From a checkpoint of a small image classifier.
Training: adamw at rate 0.0043, 10600 steps.
Data: trained on rendered roads seen from a driver's seat, with toy cars, trees and houses, 36250 training examples, 149.7 epochs.
Rows from block 8 of a small image classifier, named by matrix and row number. Rows with one number belong to one channel. Each number is 50 + 15 x the weight over its row's rms, rounded and kept within 0 to 99. All counts start at 0.
After each channel's rows are labels from the 100 images, of 14848, where the channel reaches its highest value: "strongest on" is what is common among them; "peak at" is the part of the image that holds the peak. Only what is clearly more common there than usual is listed. The data: rendered roads seen from a driver's seat, with toy cars, trees and houses.
# convs1: first pointwise conv (model.blocks.8.convs.1.weight, 160x160x1x1), inputs 0-159
# convs3: second pointwise conv (model.blocks.8.convs.3.weight, 160x160x1x1, transposed), outputs 0-159

convs1.73:48 41 39 67 72 52 47 32 45 25 47 47 36 35 46 61 36 80 64 75 74 46 71 47 74 41 60 23 99 29 59 51 76 61 41 43 33 55 46 43 37 45 42 60 04 31 33 33 32 61 51 53 42 62 41 44 56 48 41 49 39 48 46 75 47 42 70 61 28 49 68 45 76 56 53 43 44 41 61 68 20 56 62 53 44 48 48 44 97 59 52 41 50 47 64 50 48 51 46 53 43 37 42 12 49 74 44 98 55 40 51 40 35 62 61 40 48 52 46 51 74 37 42 59 41 60 59 42 29 56 46 66 29 46 55 62 64 53 59 40 36 67 56 36 51 66 57 49 56 55 59 54 91 69 65 68 64 49 49 20
convs3.73:46 66 65 50 66 51 91 41 48 99 57 69 43 75 49 55 40 59 64 72 64 46 54 57 33 48 08 50 46 61 50 49 56 64 59 59 35 36 44 37 56 71 47 58 61 66 63 44 93 57 37 52 43 32 41 59 63 56 62 56 54 46 50 48 46 54 61 50 66 48 47 32 39 44 44 61 55 34 52 50 46 61 64 84 60 53 76 61 08 49 42 67 44 53 63 56 44 55 54 35 64 56 60 76 53 47 36 57 41 56 60 48 68 40 43 77 69 47 40 71 34 60 45 81 51 54 58 42 40 62 86 57 39 82 61 52 54 62 21 54 26 76 64 76 67 50 51 44 37 67 28 60 40 54 55 57 43 92 67 59
strongest on: solid white line; dusk; vehicles: zero
peak at: bottom centre; bottom left

convs1.31:80 46 51 33 63 49 53 66 46 49 48 47 40 47 55 99 31 29 58 46 64 43 97 35 50 48 32 54 68 54 69 44 95 68 41 47 70 66 23 54 54 43 43 47 31 43 56 11 39 46 62 55 25 61 61 32 55 47 63 38 49 64 29 57 38 51 76 43 40 60 64 33 69 43 78 46 43 48 40 61 73 56 39 53 59 53 72 47 21 45 58 62 72 50 60 45 24 33 52 52 52 55 34 41 52 66 85 60 40 38 47 47 57 68 50 48 51 53 61 14 73 53 80 65 35 47 57 42 51 49 52 52 31 22 33 62 57 48 66 26 58 80 55 54 50 66 52 57 51 47 71 48 49 50 54 45 54 44 35 16
convs3.31:50 65 52 63 51 44 28 60 57 45 49 44 65 41 58 40 41 47 37 79 67 42 42 41 47 57 63 53 68 52 52 54 83 10 55 60 38 55 58 55 33 69 67 34 55 50 41 42 35 32 63 64 49 83 50 64 47 50 45 61 58 36 46 40 35 13 48 60 64 50 19 44 58 40 61 53 58 42 37 46 35 54 53 00 51 53 52 56 72 64 40 50 78 51 41 50 67 42 49 52 57 43 49 41 59 48 51 45 48 40 39 46 39 47 68 00 29 33 26 24 58 58 57 32 46 57 51 49 73 35 56 37 65 55 76 49 50 40 74 67 42 44 42 71 36 43 35 48 53 53 48 65 57 72 00 57 46 44 45 44
strongest on: solid white line; vehicles: zero
peak at: middle right; centre

convs1.30:00 52 43 50 57 50 53 68 59 51 38 39 74 39 49 23 46 49 36 51 57 51 10 59 52 52 50 56 48 47 55 48 00 61 39 54 51 43 51 47 52 42 44 51 78 43 56 79 64 47 42 54 48 47 55 60 53 51 28 42 41 68 18 44 59 53 37 54 47 46 40 59 52 48 13 46 58 65 44 36 29 47 81 44 52 37 53 61 45 50 52 43 52 48 56 62 51 00 53 48 53 60 58 66 61 72 42 72 46 40 53 61 51 59 47 49 48 41 56 41 68 54 56 71 99 24 58 68 54 38 49 46 51 24 61 54 50 69 52 53 51 63 62 49 51 52 50 50 57 47 52 49 25 25 50 45 48 55 53 73
convs3.30:41 62 48 41 50 78 46 46 35 63 69 28 54 73 75 30 79 63 28 54 23 29 16 54 66 68 54 63 62 73 25 67 61 49 61 67 53 49 59 80 23 61 52 63 42 56 42 68 55 68 66 56 59 56 60 67 55 50 57 48 67 75 90 78 13 53 70 54 54 50 34 60 56 29 52 32 52 65 12 69 33 29 71 65 54 67 65 74 58 61 70 55 53 46 53 60 63 57 56 59 57 55 54 73 64 27 64 66 72 52 55 25 63 63 57 53 42 61 61 41 53 45 63 34 14 61 41 56 52 49 54 71 64 40 67 53 51 63 58 58 41 55 48 65 64 53 50 67 50 36 33 58 76 57 62 47 63 51 41 53
strongest on: solid white line; dusk; vehicles: zero
peak at: bottom centre; centre

convs1.144:63 40 45 49 38 65 58 57 48 99 33 43 84 70 43 86 18 61 47 41 54 49 74 63 43 41 35 49 36 53 53 48 63 54 58 40 62 36 95 62 55 49 66 60 40 31 72 60 61 38 60 49 23 60 65 67 56 54 69 29 41 71 51 38 55 52 50 47 62 51 37 40 38 55 75 59 48 58 53 56 50 47 46 67 48 66 52 51 38 60 50 51 53 48 56 40 43 51 50 56 67 38 64 62 60 82 40 72 65 35 32 45 46 38 50 60 56 45 51 56 05 36 52 35 55 82 45 51 53 56 36 43 31 10 33 54 46 55 59 50 65 56 37 48 48 50 41 47 44 59 21 49 49 11 72 39 44 49 80 02
convs3.144:40 36 41 66 34 61 32 46 52 40 52 61 44 63 64 48 51 46 45 52 31 41 43 54 50 47 45 45 65 80 47 56 67 49 78 44 48 50 72 46 40 46 41 57 31 55 51 32 45 43 36 92 62 55 49 66 38 41 76 75 80 42 57 29 43 44 50 44 83 40 63 52 48 30 77 30 39 47 44 83 64 27 81 08 32 74 82 52 18 83 51 39 33 53 39 92 81 42 51 47 31 72 60 60 57 35 51 34 51 43 33 35 53 46 89 45 36 52 37 39 65 46 62 38 47 52 73 42 29 41 47 51 51 26 38 44 46 40 46 53 37 50 46 47 51 35 38 45 37 38 33 45 52 66 50 79 57 48 42 52
strongest on: line: no line; vehicles: zero
peak at: bottom centre

convs1.133:30 53 33 79 67 59 43 46 56 79 48 36 69 74 48 50 09 56 42 49 57 53 37 47 87 26 39 66 33 38 51 46 24 68 58 41 44 57 74 51 46 58 56 55 47 47 52 50 44 74 52 51 78 52 37 85 49 66 23 15 51 66 58 40 54 43 48 42 62 48 50 51 70 51 43 46 60 47 60 70 32 49 46 40 50 38 50 60 81 50 52 54 48 65 49 50 22 31 61 64 40 37 72 99 65 72 39 60 70 37 57 47 38 41 55 47 44 44 62 33 17 51 40 28 78 49 18 42 34 30 59 60 52 42 60 64 55 45 50 53 54 57 52 50 52 45 49 31 56 58 23 57 76 54 07 46 54 46 42 27
convs3.133:72 50 52 23 64 39 46 43 39 64 43 23 66 52 57 19 51 55 70 55 30 53 36 30 36 53 40 56 44 39 62 50 34 28 25 45 49 27 53 68 44 61 78 30 45 40 30 62 47 61 47 36 52 72 44 59 42 40 40 54 28 24 44 41 60 53 46 58 32 60 17 57 63 48 13 50 67 57 45 50 33 52 36 73 32 37 23 54 64 41 52 62 68 42 49 23 37 76 45 30 30 40 33 35 39 51 47 65 41 62 44 48 50 52 49 44 30 70 50 63 14 58 08 55 51 72 49 49 48 38 52 51 53 39 69 42 18 46 45 35 13 48 38 47 37 34 68 71 43 66 70 89 59 69 51 39 37 63 51 35
strongest on: line: no line; vehicles: zero
peak at: bottom centre

convs1.34:45 49 58 79 49 58 51 49 42 47 57 44 47 59 55 65 27 45 52 29 58 45 66 57 64 52 52 57 42 48 47 43 16 60 45 44 64 43 49 57 44 59 51 58 57 39 50 64 57 75 53 49 56 60 59 78 49 58 39 25 45 64 17 40 49 37 37 48 84 61 68 40 88 37 44 54 53 58 59 56 66 42 47 52 48 46 39 55 91 40 65 41 58 60 48 55 54 18 52 58 45 47 61 63 67 99 53 75 53 53 61 60 45 59 54 51 45 52 52 40 49 40 76 54 79 58 61 46 47 53 45 51 24 00 43 58 42 53 63 62 45 93 52 53 49 70 44 71 57 48 40 41 50 20 20 71 45 28 48 40
convs3.34:41 71 50 45 37 67 20 46 35 82 59 34 33 73 42 25 50 60 43 33 95 45 57 43 73 44 60 62 43 61 46 50 99 53 51 59 52 68 52 44 65 49 39 54 55 29 65 64 33 52 56 43 45 20 56 55 46 44 54 46 53 74 98 70 78 63 50 54 65 59 40 51 44 61 52 59 54 60 93 57 50 59 52 79 59 48 93 61 45 56 60 26 15 47 38 56 57 42 38 61 62 58 42 61 63 84 84 75 60 54 59 66 44 43 50 55 54 65 42 54 46 28 80 58 57 17 57 48 40 48 57 49 70 42 44 47 51 59 50 52 56 47 56 35 48 44 56 39 46 50 51 62 63 42 52 50 41 66 67 53
strongest on: solid white line; bends right
peak at: centre

convs1.32:21 49 64 52 31 45 55 73 53 60 28 46 75 37 54 12 75 51 29 46 65 47 46 55 62 46 60 60 44 43 44 45 06 67 34 50 66 31 44 49 55 46 58 45 89 43 43 93 48 53 29 42 36 66 56 57 53 50 24 29 49 49 38 45 58 50 24 46 45 42 50 44 43 44 08 58 45 71 60 32 36 45 73 54 73 48 34 59 65 56 53 50 51 57 41 61 50 20 62 51 48 73 39 54 46 77 48 70 94 61 29 70 57 53 46 53 51 50 62 44 50 44 51 77 92 51 46 65 66 35 42 33 59 29 55 48 41 77 47 60 45 41 67 64 47 41 52 52 59 52 69 47 15 30 54 52 57 38 57 65
convs3.32:72 24 49 67 56 31 62 47 56 46 36 75 47 31 27 65 14 50 77 44 54 88 76 35 32 28 43 30 28 32 71 46 35 50 39 41 42 44 45 30 97 41 51 44 58 47 54 34 49 50 36 45 37 32 48 32 41 47 47 53 39 27 17 00 67 44 42 51 55 50 60 46 31 57 34 68 43 44 81 40 70 56 34 36 42 39 32 44 39 45 29 55 50 48 49 42 39 32 35 36 33 41 41 29 22 52 37 39 44 48 45 56 25 47 44 32 59 41 44 68 39 76 30 66 70 41 65 52 45 49 50 32 37 62 31 44 44 48 43 44 52 46 50 41 28 47 44 40 49 87 51 40 18 44 33 52 44 52 52 47
strongest on: solid white line
peak at: middle left

convs1.33:60 42 51 48 45 64 51 70 30 80 41 38 77 64 51 87 14 52 49 44 51 46 75 63 47 47 43 46 31 44 51 50 62 50 58 48 51 38 99 42 55 51 62 68 31 35 62 58 57 35 62 46 23 65 59 63 53 64 67 26 47 65 48 37 56 44 43 46 66 48 37 30 49 54 64 62 62 56 63 60 54 46 49 66 52 63 45 50 30 52 52 49 58 48 47 44 44 51 49 55 52 43 63 70 54 99 39 69 58 41 32 58 52 47 51 63 58 55 77 58 08 33 51 36 51 80 57 52 58 52 34 38 22 07 34 51 41 51 56 51 63 67 32 56 55 62 43 44 44 60 26 47 52 11 75 41 54 63 76 07
convs3.33:56 69 56 25 61 31 75 58 43 68 50 37 58 30 38 54 47 55 56 46 75 57 55 46 52 55 51 61 26 20 52 44 36 52 30 54 53 52 25 58 58 55 65 42 67 46 47 64 55 56 60 27 41 42 47 38 62 59 30 21 23 58 40 75 56 54 49 53 22 55 37 47 54 69 09 69 53 50 55 25 30 72 16 81 72 30 19 48 85 14 47 60 69 46 65 22 17 67 50 50 75 36 36 37 38 74 47 70 50 54 66 63 44 51 28 52 64 43 68 62 30 57 37 59 51 45 23 57 69 62 52 50 49 72 64 54 56 63 59 52 63 45 55 49 44 68 58 40 63 61 68 41 54 36 57 28 39 49 61 49
strongest on: line: no line; vehicles: zero
peak at: bottom centre

convs1.15:68 40 28 47 48 51 55 27 46 63 52 51 46 48 45 92 45 60 51 46 51 56 89 48 71 99 33 44 65 51 68 51 97 34 34 50 63 39 36 48 46 43 57 67 21 40 17 29 40 72 64 47 44 71 53 30 55 45 37 47 43 49 42 58 42 52 69 50 52 49 79 44 64 49 49 52 49 46 56 65 51 53 39 48 36 50 72 58 98 61 49 48 24 63 63 46 43 37 41 42 49 39 53 52 48 48 61 51 42 48 56 33 54 59 57 30 61 53 31 43 70 63 51 57 23 71 61 35 57 49 53 73 41 34 52 61 54 46 36 29 40 78 41 47 56 10 57 43 32 27 44 56 80 49 45 79 58 32 34 23
convs3.15:48 46 61 43 57 44 29 48 51 42 50 56 61 47 25 17 29 55 32 40 59 44 53 70 41 61 28 63 61 55 49 51 73 39 18 53 58 56 54 69 54 44 59 42 44 44 42 36 54 53 54 48 45 47 44 51 49 57 46 40 13 37 59 50 43 46 49 40 26 49 63 57 78 33 70 50 49 64 55 42 55 24 46 22 19 41 42 59 27 44 59 50 52 56 54 23 48 00 99 36 20 41 36 36 46 52 41 44 51 62 34 49 32 56 49 91 36 65 14 56 69 52 61 42 54 53 55 31 39 46 63 41 64 34 57 60 48 64 80 44 28 54 54 72 40 41 50 63 41 39 27 90 50 74 49 54 60 60 42 58
strongest on: dashed white line
peak at: bottom left; bottom centre

convs1.24:26 50 52 58 26 54 51 56 50 62 36 41 74 36 48 13 21 37 51 41 63 50 47 55 75 44 57 53 55 58 60 50 09 53 41 43 58 41 55 50 46 41 41 54 68 30 49 79 76 46 49 45 56 59 54 61 49 48 27 44 50 75 51 43 50 53 35 41 56 46 41 57 50 38 00 53 45 59 55 41 22 53 57 36 50 63 42 55 90 50 52 51 57 48 45 61 36 29 53 41 47 62 57 74 56 44 53 84 78 48 50 58 48 55 41 59 48 54 54 55 35 53 33 62 99 52 44 62 53 40 53 59 46 15 53 50 44 68 56 73 65 59 67 49 42 61 58 60 42 58 52 49 35 28 67 64 51 46 64 44
convs3.24:57 68 51 35 64 71 49 57 50 46 58 41 47 88 63 22 71 53 37 55 53 24 26 49 58 78 51 76 54 60 49 51 80 55 62 48 64 44 58 83 02 81 67 54 53 55 60 64 60 60 55 47 55 70 46 87 55 49 55 52 55 67 79 87 30 43 54 51 57 60 27 50 62 39 36 23 43 47 02 65 31 46 68 76 57 59 60 55 48 63 54 52 47 48 38 64 59 86 64 54 71 51 47 68 64 43 60 69 51 56 42 47 79 47 52 38 46 46 66 26 45 56 54 34 29 59 44 64 53 47 51 62 54 37 47 57 52 49 58 52 26 59 55 56 59 54 59 74 49 28 59 75 81 61 53 46 52 46 55 59
strongest on: solid white line
peak at: middle left

convs1.46:47 60 47 73 41 48 63 33 75 78 51 42 38 63 62 73 63 55 53 36 61 56 80 52 66 66 66 56 88 51 66 60 37 45 61 41 40 55 76 47 48 45 72 66 39 42 64 51 77 47 84 61 50 39 68 60 50 51 59 38 47 44 50 58 63 53 31 38 59 56 78 26 59 37 35 45 65 62 68 67 38 48 69 67 44 39 17 64 64 46 54 64 44 72 48 42 53 64 60 60 52 35 86 64 61 76 11 48 46 59 31 25 55 44 51 23 50 52 53 33 42 41 56 50 57 70 83 31 45 59 32 32 21 34 53 48 42 51 51 48 29 86 14 48 42 49 68 52 35 60 26 63 35 62 49 38 57 54 35 65
convs3.46:52 39 46 48 30 55 52 29 50 58 47 68 38 08 37 67 40 44 63 53 74 73 65 39 60 37 46 29 50 37 63 48 73 47 27 45 67 86 33 35 65 32 40 51 76 45 54 34 48 52 57 38 21 11 46 34 52 50 35 26 21 58 54 51 66 51 48 55 00 34 53 54 49 56 78 76 36 49 63 33 50 55 24 51 54 29 28 44 39 32 53 73 52 28 54 28 45 33 43 52 60 26 46 52 48 67 53 62 54 46 48 60 60 48 32 53 63 22 49 68 42 54 43 69 58 29 13 50 57 48 51 46 50 53 32 47 55 66 43 45 74 37 54 51 42 53 51 21 54 71 54 09 49 29 43 38 50 53 61 64
strongest on: dashed white line; vehicles: zero
peak at: middle right; centre

convs1.45:56 48 78 18 80 46 37 54 59 18 61 36 24 59 52 75 17 42 69 68 52 43 58 61 43 54 44 33 52 46 49 49 61 67 48 54 56 51 35 46 48 52 34 41 26 39 63 30 41 46 58 54 87 59 16 36 42 42 32 48 41 62 12 48 47 50 42 54 52 54 71 57 48 48 73 40 49 45 45 69 65 46 45 57 66 54 75 39 15 48 55 44 22 56 63 37 59 68 54 44 53 50 42 71 44 62 55 81 59 93 57 57 31 59 47 37 41 50 68 82 75 40 62 70 54 40 53 58 35 63 48 62 22 00 48 44 72 40 47 34 57 54 40 43 42 52 48 71 51 50 47 43 63 24 42 56 53 47 45 26
convs3.45:54 16 27 37 63 41 65 52 47 74 48 72 48 45 40 00 60 59 60 41 71 49 51 08 47 49 40 30 41 41 52 54 56 34 41 40 58 51 38 31 53 45 69 56 44 51 42 49 55 57 54 62 63 79 61 53 26 43 36 54 31 29 55 53 59 21 51 60 47 50 53 54 58 47 84 42 24 54 71 31 66 58 43 28 24 41 39 59 57 49 43 59 52 49 35 39 39 41 38 50 27 52 44 21 60 48 43 62 60 19 24 59 48 51 63 39 53 64 55 72 30 44 33 55 57 61 38 52 44 48 36 61 50 29 77 32 27 56 51 48 40 39 44 48 15 39 61 92 35 55 48 77 42 85 78 48 45 31 57 38
strongest on: dashed white line; vehicles: zero
peak at: centre

convs1.43:63 44 52 29 59 51 46 61 30 57 37 47 95 77 48 92 25 42 42 63 50 46 67 63 43 34 47 41 34 48 47 48 68 49 67 48 54 40 77 58 54 47 55 56 41 34 74 62 47 46 53 49 47 63 46 47 52 52 68 47 58 44 38 38 40 44 48 49 33 47 44 31 37 51 95 50 53 62 53 62 62 54 36 67 58 73 97 59 42 42 54 42 50 45 53 51 39 49 46 41 52 55 58 52 47 90 60 58 59 55 44 58 35 42 55 81 37 55 65 63 05 36 84 21 49 75 49 54 46 54 32 41 21 23 31 54 57 54 53 65 29 55 28 54 45 52 30 59 58 58 30 52 54 26 70 44 51 54 73 07
convs3.43:53 71 51 30 46 40 71 46 39 59 58 45 57 22 27 58 45 52 78 45 58 64 46 38 56 45 46 63 36 39 53 48 57 49 17 55 45 54 06 47 52 40 49 42 74 41 47 43 59 54 64 17 32 31 56 21 49 57 09 32 22 57 39 79 51 45 51 55 22 52 39 60 70 49 59 69 46 58 50 12 46 59 39 35 55 26 56 51 85 03 55 52 51 55 57 20 31 30 45 62 67 10 42 37 44 48 49 53 58 49 54 52 47 63 11 42 66 43 66 54 50 52 50 60 40 37 19 50 66 60 50 61 53 75 50 52 54 51 48 54 86 48 41 70 53 69 53 39 54 57 50 45 43 34 54 28 50 53 42 59
strongest on: line: no line; vehicles: zero
peak at: bottom centre

convs1.72:58 47 15 55 55 60 55 35 68 93 38 60 88 85 58 80 15 62 42 30 39 45 55 56 49 73 47 64 45 47 52 55 60 46 74 50 57 46 97 61 51 48 60 48 45 30 69 43 47 52 64 59 34 50 50 70 60 49 38 22 50 55 54 53 58 53 54 45 52 45 58 53 53 53 96 50 40 52 51 63 42 50 47 58 47 49 54 44 57 48 51 57 41 60 54 50 46 69 50 66 49 49 68 68 51 90 30 56 31 53 32 34 42 24 40 49 55 40 32 53 14 66 57 32 46 67 00 43 47 50 51 67 29 47 40 59 42 53 50 39 50 52 49 61 50 37 35 56 73 53 13 67 67 44 39 37 49 50 32 29
convs3.72:42 30 43 55 54 61 55 68 49 54 59 60 42 45 79 53 46 68 36 49 45 45 45 50 46 48 49 37 60 81 40 51 31 47 87 51 34 31 71 58 42 70 57 55 41 69 41 50 46 46 38 99 64 55 46 79 39 42 74 50 89 36 62 35 42 49 52 41 75 55 60 52 42 44 40 43 45 52 51 84 49 57 81 30 14 77 64 54 30 73 47 53 57 46 43 92 88 58 44 35 43 94 51 73 45 58 45 51 51 40 43 47 44 45 89 45 36 56 40 40 53 40 33 28 62 76 64 47 41 50 50 48 51 29 59 42 43 59 51 58 15 48 50 37 49 42 48 65 43 37 47 49 67 67 50 65 56 38 58 34
strongest on: line: no line; vehicles: zero
peak at: bottom centre

convs1.92:21 52 65 58 34 43 52 74 49 56 41 51 87 33 55 16 55 49 38 49 64 49 34 55 59 48 50 54 50 37 55 49 01 68 40 56 82 37 44 55 47 43 48 44 84 42 42 91 55 48 33 48 35 56 47 61 47 51 24 20 47 51 36 51 55 50 31 39 53 50 52 46 35 54 04 56 51 66 65 39 47 50 78 48 66 50 38 51 63 54 51 53 49 58 57 65 43 31 53 50 50 73 40 62 42 74 41 62 83 70 29 74 61 53 51 45 48 51 50 40 54 45 56 76 95 52 39 73 62 43 48 47 58 00 43 48 50 67 54 64 49 47 64 57 47 38 55 52 54 59 67 48 17 28 60 70 52 44 50 60
convs3.92:74 29 50 62 53 32 67 44 55 49 36 71 49 26 31 81 22 46 71 50 50 99 79 41 33 25 44 32 32 29 66 47 25 52 36 45 45 52 45 31 99 35 41 47 63 48 55 35 49 45 35 45 45 34 49 28 41 47 46 53 37 28 16 04 66 45 45 46 52 45 63 48 40 56 36 76 43 45 76 37 72 53 31 34 43 36 29 44 43 41 32 58 53 53 53 39 35 31 45 40 40 40 41 30 24 52 44 33 42 50 50 55 28 50 45 40 53 44 41 64 47 75 31 66 68 46 62 49 51 46 55 30 35 57 37 46 45 48 41 45 63 44 50 44 30 44 43 33 49 91 50 42 20 46 48 51 48 50 45 47
strongest on: solid white line
peak at: middle left; centre

convs1.140:53 50 00 59 44 47 58 47 52 23 53 58 37 16 54 87 34 29 74 60 58 44 75 50 61 59 52 31 72 47 79 50 72 52 34 46 46 40 33 47 45 54 61 40 18 47 34 37 47 78 65 47 32 64 51 18 50 58 48 52 49 33 51 76 38 38 60 57 40 45 78 41 45 48 61 41 43 38 43 43 33 62 59 57 31 51 68 53 77 56 56 33 51 65 56 52 54 39 55 50 56 42 47 28 63 57 40 73 79 38 35 31 47 57 39 44 65 54 37 63 90 52 63 65 24 61 68 40 49 57 48 49 42 20 60 61 57 45 30 51 35 90 58 48 49 52 51 49 45 35 52 63 88 47 67 78 59 50 47 41
convs3.140:32 51 57 52 63 34 31 71 45 49 54 17 76 74 42 03 49 67 50 39 78 47 45 46 66 46 59 38 48 48 50 48 51 78 51 59 54 30 42 42 73 75 32 38 30 55 67 49 48 62 50 51 53 60 49 74 52 62 41 53 47 40 40 52 59 45 58 46 37 59 40 59 67 59 41 40 35 56 79 48 43 51 54 33 43 48 80 49 51 45 47 31 46 51 60 51 48 27 64 50 42 46 44 45 27 46 09 42 51 61 32 63 24 64 68 54 52 61 74 74 46 18 29 52 42 16 96 62 67 76 45 49 58 38 78 60 68 63 40 57 28 56 36 54 41 58 59 59 53 65 48 90 41 42 11 48 45 43 64 54
strongest on: solid white line
peak at: bottom centre

convs1.130:63 47 39 33 22 42 47 60 46 50 52 51 99 32 49 50 42 56 47 44 61 49 65 51 49 53 57 46 58 53 56 54 79 53 43 52 50 34 30 52 40 39 35 25 49 40 36 49 50 49 65 40 52 64 93 14 46 69 50 60 54 42 42 42 52 46 60 47 66 48 46 39 38 53 60 41 47 44 48 40 35 43 44 62 30 67 53 63 47 53 55 58 55 45 61 67 47 60 45 56 54 61 36 31 55 91 42 66 68 21 48 42 40 81 50 51 71 41 77 14 34 48 61 51 43 74 86 55 52 74 49 62 26 22 52 48 56 45 41 48 19 89 37 41 46 83 51 49 55 54 56 43 68 71 75 53 45 74 75 18
convs3.130:46 62 53 87 48 77 46 50 52 47 47 47 18 55 50 46 52 71 34 32 31 40 65 30 57 63 18 58 39 61 50 48 35 16 61 66 25 40 57 39 48 65 53 57 29 58 40 56 48 54 49 55 54 74 50 25 66 45 47 50 65 39 59 43 56 29 47 81 72 56 67 53 38 44 41 56 51 42 59 78 34 51 54 53 64 56 81 47 52 41 45 67 28 59 23 72 68 21 31 54 20 47 61 71 49 55 54 66 53 32 39 46 71 45 58 16 00 29 83 55 44 49 30 55 67 53 90 47 65 52 57 51 57 28 56 52 54 43 54 55 43 64 59 48 53 57 47 39 58 42 63 59 31 56 08 56 54 69 50 51
strongest on: dashed white line
peak at: middle right; centre

convs1.142:61 39 74 23 66 49 51 54 54 36 49 36 89 64 43 70 30 60 61 30 42 53 84 47 55 77 39 55 65 51 28 46 76 71 40 58 76 46 59 46 50 55 68 53 43 51 43 51 61 34 54 56 40 82 43 68 58 38 68 59 50 85 28 63 55 50 69 54 19 58 65 58 72 42 41 59 46 48 35 21 44 39 26 50 25 57 49 43 48 49 53 52 68 57 48 35 47 65 56 54 36 63 24 30 51 43 58 62 35 70 55 70 42 65 55 68 44 52 81 70 74 36 46 83 62 60 22 53 50 48 51 66 34 18 45 69 54 57 68 48 99 56 31 45 42 70 48 61 74 54 54 46 38 36 41 39 44 53 46 54
convs3.142:69 52 45 66 65 43 58 61 56 56 43 57 32 55 39 32 47 31 50 53 60 66 55 49 42 60 71 49 51 41 45 49 75 23 45 20 35 65 44 24 61 33 96 49 74 62 34 56 53 35 41 63 59 70 36 45 48 35 49 79 37 42 41 61 56 21 24 50 25 58 68 34 46 72 66 80 64 40 65 36 74 50 46 39 57 40 24 34 46 57 38 65 57 35 30 39 55 77 26 47 34 56 76 34 72 65 48 64 46 34 40 66 73 25 61 50 32 48 43 65 22 47 47 51 68 53 42 13 45 49 52 53 42 55 69 44 47 53 52 47 62 31 45 18 29 41 65 81 46 67 42 79 48 58 67 57 38 39 36 44
strongest on: dashed white line; vehicles: zero
peak at: centre; middle left

convs1.98:56 50 72 44 82 49 48 62 46 41 61 48 26 85 45 78 47 69 51 50 62 46 54 43 36 66 42 50 61 48 41 54 66 71 44 51 61 53 43 47 48 58 48 31 29 45 44 35 66 32 34 60 59 68 00 48 37 63 15 52 49 70 15 75 37 25 49 52 34 47 72 41 71 49 62 53 51 47 55 62 52 53 51 67 45 66 53 75 33 49 60 78 48 59 64 46 42 51 46 50 42 52 42 87 63 55 44 65 50 87 36 45 44 61 58 43 46 47 72 66 57 27 63 75 55 33 38 58 55 40 62 75 25 16 44 56 66 43 70 24 69 46 29 40 48 61 54 72 49 51 35 47 70 45 14 58 53 49 22 39
convs3.98:49 29 32 81 37 71 61 39 59 29 55 78 00 82 18 54 47 47 55 33 55 57 55 31 53 42 29 37 54 43 43 51 78 20 44 34 40 52 41 46 62 35 57 61 60 45 38 55 48 57 48 50 63 53 53 51 66 36 41 76 33 51 73 58 39 24 40 65 54 51 66 47 42 45 48 72 43 55 72 43 69 52 47 33 77 57 53 45 61 59 55 36 29 40 32 47 51 45 04 56 58 50 80 36 70 59 62 47 52 23 49 48 62 50 52 28 46 59 57 86 33 47 42 48 64 43 61 44 15 41 50 50 55 44 56 31 61 50 76 56 80 46 41 39 37 41 47 69 62 48 33 36 60 65 47 63 54 53 60 24
strongest on: dashed white line; vehicles: zero
peak at: centre; middle left